config.toml
model = "masked image model"
translate = 0.06
loss = "mse"
encoder_arch = "vit"
encoder_head_dim = 64
decoder_width = 128
decoder_layers = 3
max_steps = 15900
lr_schedule = "constant"
Rows from block 4 of the encoder of a small masked image model, named by matrix and row number. Rows with one number belong to one neuron. Each number is 500 + 25 x the weight over its row's rms, rounded and kept within 0 to 999. All counts start at 0. Numbers have three digits each.
After each neuron's rows are labels from the 100 images, of 14848, where the neuron reaches its highest value: "top examples" is what is common among them; "peak on" is the class under the peak. Only what is clearly more common there than usual is listed. The data: rosettes with rotational symmetry.
# fc1: MLP up (encoder.blocks.4.mlp.fc1.weight, 768x384), inputs 308-383
# fc2: MLP down (encoder.blocks.4.mlp.fc2.weight, 384x768, transposed), outputs 308-383

fc1.305:492524512504469485453545511517510500531524437543529478511450515460518509516517485503504482484511492492484501496519493491519540547482504517545465468500487453501517476496484494505441522532488503487512460520477525526550478496490513
fc2.305:479505493481480514514489459488543522487480510515501518438513525486467476510505517511509499531475513521486486483499501526483545467489495503526502499508507532497491422496473486477541469498486490487486527467523472458479533516531512
top examples: off centre
peak on: backdrop

fc1.148:492512509535533590483487496459531463532490515483493494520529528532506494481511507493475495472502512496492466509475505513496526468528509536449560496491493485480490517500530463427537474491518509479506502515549500489493493429502493
fc2.148:524461475493440434501519493522521505475479516537501479492465480478509502508504504499461510503523514503491517473500507489476477531483495476508426493490461502541527496506470520549472543561507499533458474500457505532496516535501474
top examples: three-fold; grey
peak on: rosette

fc1.262:518502520519520465498493467469477481467512477521502482533480535461535542499544511488504492462516510494503499494512504490513503539528441462530504503511514518528522520512462462456523503481514523544488490494485499492540513500476511
fc2.262:521536489488564450498500543511475466496484545521501484494513472465517518495563483519472528480500515499527485526458488495491482504486541467497491505486539473497529498502495480535539414495532530473498499479481546520516483476508456
top examples: three-fold; off centre
peak on: rosette

fc1.263:530512535535487552495486469460504496510504506486522550492522521481493504506490538518475456489506483489495491516478541494493515486494470529512502532499523515505504499563516514509476515476479512485514522466462516450483479504529488
fc2.263:508506469525534510504529527512503535506490511513507473493505520507496517508540488452439544508510524507454482508537468482491508494491512509488489459523517497472511472462518509476488485491532508505493479503503495548516509500464512
top examples: vivid
peak on: rosette

fc1.516:537497522491479469482506492507523505460516477459528504500480511519487469500506514527542502514514549510529484468553496493485507529510477464493504493509453455534466500558527525544518553543519497500479487521493537517506483526525498
fc2.516:464473519507504532506467512466458528510514528482507568474521540458461505503495508510473501534515492497506461532544488527502491509447500528538492501513575555501442511470455406520531485493512455467524504486457476491494530548467515
top examples: three-fold; dark
peak on: backdrop

fc1.283:516526552525529525477488515474501477509486507531517573550528476503427513514506483510524485498478505506515494536433521503531495512508496512520454482494461499525564498505546510516511499479507489557504475479462526502480478507491492
fc2.283:465498499435487496491556483498450545529489465496483459498468549511546508477495505456470487526533483505511518484553478493453471515442521487518509481529523541483461479511528505485456512481495515454487534520520479571500515502471489
top examples: vivid
peak on: rosette

fc1.219:508481565517488528521481494508496523492509463493485480510492465502581472484500486482471494499526492499539460459484431503516526519483486526424451499492534543489527503489464497528544498525481530492522480512528453504454456486474510
fc2.219:495485474448524494501468486520483454489496451535496490537533564509494519509532505523515534491497482512472544525503576472505464510497484466565514529512455473530474496524498527470490491476522495456497561509478529526525529537483481
top examples: vivid
peak on: rosette

fc1.738:535481460489506499510530513504490520524509476471489483505479483487516533468525508479502495504503460504530491553485489513507493520512456475505519483498468491509486510525532514449500529519526505533455517452525519489493483499498503
fc2.738:539555495492543515489483509504535460491499497485496523520540496545523508488491513520494477466511496504478521521503491495517493452521503502488450487508502467448534499492548477466485508415468541488504529500554516532551504463437516
top examples: three-fold; four-fold
peak on: backdrop

fc1.67:505440458466485459493488510517483515499493538475523504463474499529532482509566515527474506528544540515512496521507511470489467551460442500471544456480473488494514523505512483480461492496505487482503492457495521494492501490499508
fc2.67:508495505476504560512518528468486454476482510491502517567522480496513496498502463519491484479472482507458518469525518430538532503476505499529511475500481499486519486460477509482531519474511467420479510508506496490508482513486515
top examples: three-fold; pinwheel
peak on: backdrop

fc1.332:473508481593507483481509446505516462513525481504529493531508476487480539502552494497487535478501458493503489447495494508509499478494487494509463560497491526519524501506499472482444508525505490515509538463470466521454540519493468
fc2.332:494525508489482477534545494493484497505492489516507489486513505468516490506474487462510515503457515502472497492488483501479487474498481477451512463504441495513473501531500491500481502497487536495510487502438481491498469484525481
top examples: vivid
peak on: backdrop

fc1.275:488479579450516542497451485484543511521505533493517557521476478462437494508442529516513507508514478487523488535544444504492532525535483467480468550512536483493514501509481460482496482472499533491525444462539508437508479520476481
fc2.275:524495455562486523502558470503463502504499504482498473506538500502481485482543497526450484515498518515449522460500503479539502484489535473526508524481437509504491482462488540523494516536479488522502542523489513512503549502499543
top examples: vivid
peak on: rosette

fc1.366:477474539509578475490470495509491481479493504542483531503528510512514488502458515508445497467530493509543474510526539491478492495524471536483523467516472503510529505548482529527473523493481518495490493515502487502454488503477562
fc2.366:500499509480503506536519454499459497497471495522512415500505454539526489508470475497512445488476504487512476539529520515511479485540480541465568476492458525471462531499476541483527497523501519486502496500466483462474496502520504
top examples: off centre; mirrored; vivid
peak on: rosette